Weights of a small masked image model.
Model: 0.576M parameters, activation relu, depths [4, 4, 4, 4].
Training: 20400 steps, batches of 128.
Data: trained on drawn branching plants, 72500 training examples, 36.0 epochs.
Rows from block 5 of a small masked image model, named by matrix and row number. Rows with one number belong to one channel. Each number is 128 + 32 x the weight over its row's rms, rounded and kept within 0 to 255. All counts start at 0.
After each channel's rows are labels from the 100 images, of 14976, where the channel reaches its highest value: "patch colour" is the nearest of a few named colours to the mean colour under the peak. Only what is clearly more common there than usual is listed. The data: drawn branching plants. In brackets: how many of the 100, against the usual share in percent.
# conv1: bottleneck pointwise conv (model.blocks.6.conv1.weight, 96x88x1x1), inputs 0-87
# conv2: growth 3x3 conv (model.blocks.6.conv2.weight, 24x96x3x3, transposed, each kernel summed), outputs 0-23

conv1.4 [136 113 111 159 147  98 145  65 171 137 140  69 142 103 142 105 111 130 126 213 157 165 170 166 131 145 181  98 106 107 145 153 182 112  85 132 107 151  98 155  89 159 106  83 132 161 134 118 174  73 158 134 122  93 147 105 108 150 127  66 188 122 136 128 111 108 129 137 158  85 162 154 154 173 133 182 106 151 160 166 193 147 118 152 104 193 169 147]
conv2.4 [137 138 161 124 140  78  84 150 123  85 110 111  74 156 129 145  67 124 135 140 152 103 185 186]
patch colour: red (26 vs 0.6)

conv1.66 [ 92 169  94  91  96 116 145 146  92  98  98 125 110 110 103 154 116 150  54 137 117 115 133 125 107 129  90  90 133 170  88 189 147 138 115 155 122 183 157  99 108 165 220 143 109 129 141 159 103 188 133 142 100  90 185 131 132 169 116  96 135 137 162 182 179 132 130 113 205 103 143  93  91 131  63 138 120 111  79 159  90  82 108 114 160 131 138 120]
conv2.66 [106 102 102  97 111 149 143 197 108 126 131 134 131 152 117 104 147  80 126 117 130 144 146  24]
patch colour: brown (54 vs 26.3)

conv1.94 [ 89 150 216 110  98 108  73 147 153 112 134 147  98 115 180 155 145 130 116 152  91  91 123 139 142 139 151 117  79 134 216 123  95 113 108  96 138  90 107 140 155 183 139 177 164 130 149 137 151 123  89 120  66 142  96 124 117  95 157 113 200 178 113 106 144 115  92  94 132  93  79 124 107 192 165 141 101 112  79 106 175 145 112 114  74 108 142 153]
conv2.94 [ 90 188  79  92 133 154 187 143 114 132 136  81 125 109  88 102  93  77  89 109 119 149 138 129]
patch colour: pink (60 vs 12.1)

conv1.18 [110 140 129 122 143 171 165  86  88 105  81 103  94 143 105 100 179 120 114 120 122 180  94  80 158 146 132 145 135  92  90 115 131 120 129 179  78 131 100 107 161  88 185 124  82 145 118 116 144 170 142 102 124 138 169 120 200 120  99 116 149 177 113 127  65 191 100 117  73 155 151 102 129 209 106 125 148  79  72  71 133 165 119 173 106 116 122 116]
conv2.18 [115 157 115  97 136  73 170 103 171 133  90  56 113 114  93 161  85 150 104 116 100 120 149  91]
patch colour: grey (47 vs 22.9); pink (29 vs 12.1)

conv1.20 [159  93 154 140 138 122 142 120  94 100  78  78 100 110 143 165  87 130 111 138 160  78 127 114 109 134 123 117 138 110 144 124 110 175  94  96 134 102 135 125  87 157 173 119 168 132  58 163 164 110 149 136  89 172 163 163 146 122  29  47 128  67 165 177 185  69 116 117  91 137 139 134 134 102 107 118  87 125  94 102 133 113 183 158 160  99 121 102]
conv2.20 [146 202 115  89 129 198 106 143 160 127 137 113  90 158  57 147 128 154 130  99 122 109 129 151]
patch colour: brown (79 vs 26.3)

conv1.78 [113  84 134 156 131 128  65 171 142 128 104 112 155 116 114  64 103  97 156 160 142 141 117 146 135 108 104 114 125 119 108 134 116 100 125  84 153 109 117  83  91 147  88 117 164  34 166 123 189 141 111 169 146 203 212 126 142 188 118  84 141 139 126 174 146 114  67 107  83 138 132 173 147 165 169 127 110 165 171 135 160 114 153 165 108 168 133 124]
conv2.78 [140  96 109 171 106  88 135 194 125 116 134 120 120 134  96 177 128  55 117  74 128 118 171 104]
patch colour: red (37 vs 0.6)

conv1.43 [ 99 103 176 126 141  72 104  92 106 167 152  87 143 113 144 175 141 118 183 128 104 134 127 164 141 108 176 154 170 121 112 167 192 108 142 151 176 128 163 156  97 117 110 106 163  57 107 180 164 103 146  64 164  89 134 116 140  98 152 180  90  87 132 155  63 103 115  83  74 158 148 148 139 134 123 108 162 141 122 158 141  88 121  99 116  73  87 162]
conv2.43 [ 84 147 104 135 160 145 201 116 138 118 131  90  96 148  61 130  99 152 115 112 155 113  68 156]
patch colour: white (37 vs 15.8)

conv1.23 [193  82 145 100 134 125 136 119 158 104  94 203 122 110 138 146  50  91 145  55 153 124 135 119 120 115 119 120 153 144 103  88 136 180 165 122 107 141 128 102 125 140 100  54 195 145 131 115 155 131 169 122 101 127  96  83 182 107 104 126  54 159 136  89 117 117 145  98  88 132  96 151 134 134 109 192 160  99 146 135 178 126  88  87  73 142 124 105]
conv2.23 [135 135  99 102 123 142 121 165 121  69 155 136 122 153  73  63 133 194  75 158 121  99 115 139]
patch colour: grey (63 vs 22.9)

conv1.55 [127 148 100 176 172  83 186 145 131 125 121 152 122  91 130 139 151 135 148 135 162 104 143 118 143 161  74 104  96 121  84 122  89 167 144 118 145 144 122 126 140 142  97 146 141 109 106 168 198  97 118 155 128 178 124  99 138 119 125  95 122 129  89 121  72 152 110 191 128  88 114 200 180 143  43 188 132  86 151 194 118 109 116 138  77  85 171  85]
conv2.55 [184 101 127 163  76 149 111 154 150 176 124  67 115 116 117 158 107 114  66 174 125 107 150 128]
patch colour: grey (52 vs 22.9)

conv1.82 [157 175 132 122 153 130  95 125 133  98 155 138 168  96 210 152 104 159 128 132 219 142 122 101 117 188 151 149 117 182 186 109 119 131 105 167 125 179 125 116 121 153 136  95 161 118 128 102  98 125 144  79 157 182 122 141 138 112 126 135 125  42 137 111  85 134  79 118 158 223  87 120 115 141 138 112 117 112  96  97 120 148 115  57 163 133 155 135]
conv2.82 [136 134 147 106  99  89  55  64  84 116 109  98  92 116 133 143 120 143 105  83 133 155  75 148]
patch colour: brown (59 vs 26.3); black (32 vs 3.6)

conv1.19 [151 161 115 248  64 182 179 104 127 150  97 122 101 109 127 104 115 170 126 116 129 102 109 135 174 123 144 124 121 150 103 118 142  95  86 128 137  92 146 118 168 147 146  72  79 114 104 155 128 151  94  99 112  95 155 118 126 109 139  96 118  77 196 195 111 148 144 146 126  50  83 134 169  82 124 121 106 143 153 145 128 114 143 103 178 101 125  80]
conv2.19 [113  97 117 129  74 171 212 148 126 159 114  99 123 112 112 112 105 102 132 134  91 131  63  91]
patch colour: brown (64 vs 26.3)

conv1.39 [121 140  80 105 110  65 168 113 134  30 139 128 156 204 145 120 101 117 183 127 123 120 144  93 104 163 163 117 128  92 144 149  90 186  78 127 148 136 108 106  91 122 126 106 149 137 125 162 160 136  69 108 147 162 140 117 202 113 183 105  83  89 113 173 122 141  75 175 119 161 117 106 104 120 123 121  94 119 166  79  95 120 159 146 169 112 177 112]
conv2.39 [109  83  91 162  49 105 155 103 151 159 114 132  80 112  78 119  80 168 118 132 120 135 138 150]
patch colour: brown (63 vs 26.3); black (29 vs 3.6)

conv1.6 [167 110 106 139 104 104 155 138  76  91  80 173 127  97 113 136 142 104 152 145 103 161 168 102 114 106 127 175 153 138  88 180 161 123 143 141 105  97  82 128 142 144 161 136 119 120 127 115 112 102 207 226 171 153 149 128 129 108  79 153  79  99 168 121  90 112  60  90 175 113 102 196 110 103 136 120 161  95 103 162 160 147 147 133 124 143  95  68]
conv2.6 [126 135  73 105 135 130  60 177 106 130 143 129 190 149  65  81 119 125 144 157 114 121 165 129]
patch colour: brown (65 vs 26.3)

conv1.52 [151 106 110 143 126 157  99 168 110  96  98 147 109 121 103 127  85 212 131 115  77 126 128 142  88 137 103 158 162 152 111 150 110  98 186 171 161  88 131 121 112 149 135 220 133 131 157  72 118 128  77 122 102 132  82  85 107 168 188 106  99 113 110 108 106 132  89  92 156 175 166 107 160  98  84 184 169 110  92 116 134 171 154 159 173  80 125 126]
conv2.52 [148 115 140 180 101 139 201 166 108 144 116 110 164 146 152 138 123 113 123 156  83 188  81  91]
patch colour: white (56 vs 15.8); pink (31 vs 12.1)

conv1.58 [134 112  98 152 142 120 132 148 111 134 130 146 116 130 200 144  98  64  91 159 119 149  51 126 168 135  99 149 127  97 154  95 131 169 111 129 168 105 137 149  97 128  85 149 240 136 170 113 110 113 101  76 132 125 111 130 105 111 102 129 101 132 127  69 172 189  82 126 103 159 150  66  88 133 103  76  93 138 134 112 131 179 132  64 113 123  92  98]
conv2.58 [120 158 159 104 117 141  36 131 141  82  80 130 105 135 110 103 132 113  92 165 189 126 148 123]
patch colour: white (83 vs 15.8)

conv1.32 [130 180 187 128 121  86 145 125  88 112 128 193 137  77 121  99 113 114 162 160 166 155 103 139 116 152  74 148 119 131 128 183  90 126  85 141 109  74 127 148 160  99 186 163 149  86 139  69 135 130 119 113 134  95 110  83 121 133 130 161 183 121 153 149 149 141 164 168 125 142 152 203 139  86 112 144 121 141 102  96 134 104  94  51 173  66 121 182]
conv2.32 [107 133 165 133 142 121 123 172  64  72 142 116 116 150 116 114  99  74 114 128 107  84  63 167]
patch colour: grey (63 vs 22.9)

conv1.38 [120 160 120 141 169 107 134 151 161 104 104 103 135 166 142 156 118  99 102 118 127 179 217  62 164 146 105  71 119 158 162 106 144  88  85 131 126  88 103 133 153  73 108 114 109 145 157 119 107 144  95 121 145 101 134 121 169 101 156 159 106  95 131 118 125  87 111 124 120  59  68 174 180  73 172 147 118  49  77 132 172 180 137 146 102 140 130 109]
conv2.38 [122 187  94 103 131 132  76 168 107  62 164 130 140 105 106 108 138 137 112 185 117 124 155 181]
patch colour: grey (68 vs 22.9)

conv1.83 [110 147  83  83 126 184 183 135  82 102 143  92 103 127 173 165 124 156 109 131 168 108 113 104  97 159 117 133 153 187 139 109 103 144  96 104 170 153 134 136  86 101 132 186  98 141 138 156 110 109 126  77 107 117 176 167 106  86 162 107  83 145 115 134 115  58 109 113 104 134 166 146 190  96 129 168 165 135 207 172 209 158 151 117 153 106 134 116]
conv2.83 [143  83 132 131 118 141 149  81  74 142 127 109  62 133 113  80 139 185  96 133 124 150  74  94]
patch colour: grey (68 vs 22.9)

conv1.73 [ 75 112 120 112 135 102 106 121 182 138 141 144  99 154 116 195  87 197 140 154 128 155 138 151  99 151 143 131 107 132 156 117  97 126  95 177 102 153 107 183 167 142 145 197 167  91 157 103 103  65 147 192 162 100  85 167 178  94 136 203 163 119  77 107  99 156  96 138 109 120 129 169 103  67 158 149 144  98 159 124 124 147  91 131 147 139 152 116]
conv2.73 [193  98 109 146 110 148 158 199 130 142 135 122 105 200  84 139 114  92 122 163 100 125 136 107]
patch colour: brown (61 vs 26.3)

conv1.41 [178 119 135 129 132 153 148 145 168  76 131 159 105 162  87 131  89 152  51 105  82  89 149 143 168 134 128 122  68 175 152 144 130 172 112 116  97  83 133 113 137  79 122 134 106 107  95 137 158  83 121 106 175 105 117 148 193 119 139 170 149  99 146 120 134 190 140 108 123 141 200  65 150  94 125  70 166 111 172  58  92 104 110 114 116 143  90 133]
conv2.41 [158 166 107 122  11 114 123 121 143 160 146  84 139 104 127 113 138 106 131  87 104 121 119 148]
patch colour: grey (73 vs 22.9)

conv1.46 [182 157 102 210 173 125 160 146 193 141 154 140 123 101 104  99 152  92 140 124 108 131 155 137 156  97 153 137 150 148 168  82 101 146  87 119 147  68 141 131 154 147  79 173  75 118 137 180 150 193 162 101 156 163  84 155 114 193 135 164 114 122 138 106 138  68 165 113 122 171 128 108  82 179 165 170 163 149 120 121  86 126  93 136 141  93 109 118]
conv2.46 [ 95 108  82 107 146 104  47 116  98  97 139 127 124 100 114 124  80 153  75 116 161 161  86 128]
patch colour: grey (51 vs 22.9)

conv1.40 [137 137  84 175 119  99 120 115 133 151  83 118 150 122  91 163 170 104 135 114  74 127 111 118 191  97  73 130 137 117 115 146 142 128 155 106 128 145 112 130 114 173 140  84 148 123 122 163 156 156 167 122  79  69 114  55 114  53 121  97 142 136  89 138 108 112 151 154 126 102 222 138  98 134  78 166 105 140 107 154  78  77 137  91 119 153 153 211]
conv2.40 [133 157 141 105 119 150  53 112 100  97 138  84 132  99  64  88 124 188 101 133 145 104 133 159]
patch colour: grey (85 vs 22.9)

conv1.37 [106 122 162 124 121 139 103 161 136 143  70  99  99 177 156 143  86 193 139  77 133 129 100 124 133  62 138  83  99 117 133  96 111 117  44 105 162 185 127 124 150 129  93 150 116 151 126  87 106 173 168 135 113 176 155 174 128 152  65 153 189 143 109 154 176 153  84 169 177 128 100 123 136 131 141 101 180 132 169 159  91 170 155 132 161 153 160 146]
conv2.37 [145 112  86 182 179 106 200 127 162 166 107 139 125 143 135 129 129 108 170 133 125 102 193 108]
patch colour: pink (42 vs 12.1)

conv1.61 [145 127 108 125 126  95 100 124 145  98 134 176 131  85  77 156 106 176 143 129 119  99 101 103 114 127  30 147 127 115 128 144 114  74 109 132 185 116 154 107 136 138 146 152  84 124 118 129 142 139 115 143  80 173  87 133 161 174 120 158 129 150 148 131  84 134  95  78  62 173 127 143  89  91 134 117  68 145 127 107  50 173 162 157 224 117  93 139]
conv2.61 [110 158  76 157 111 152 161 181 119 182 133 139  86 156 108 113 124  96 106  89  90 150  82 168]
patch colour: brown (54 vs 26.3)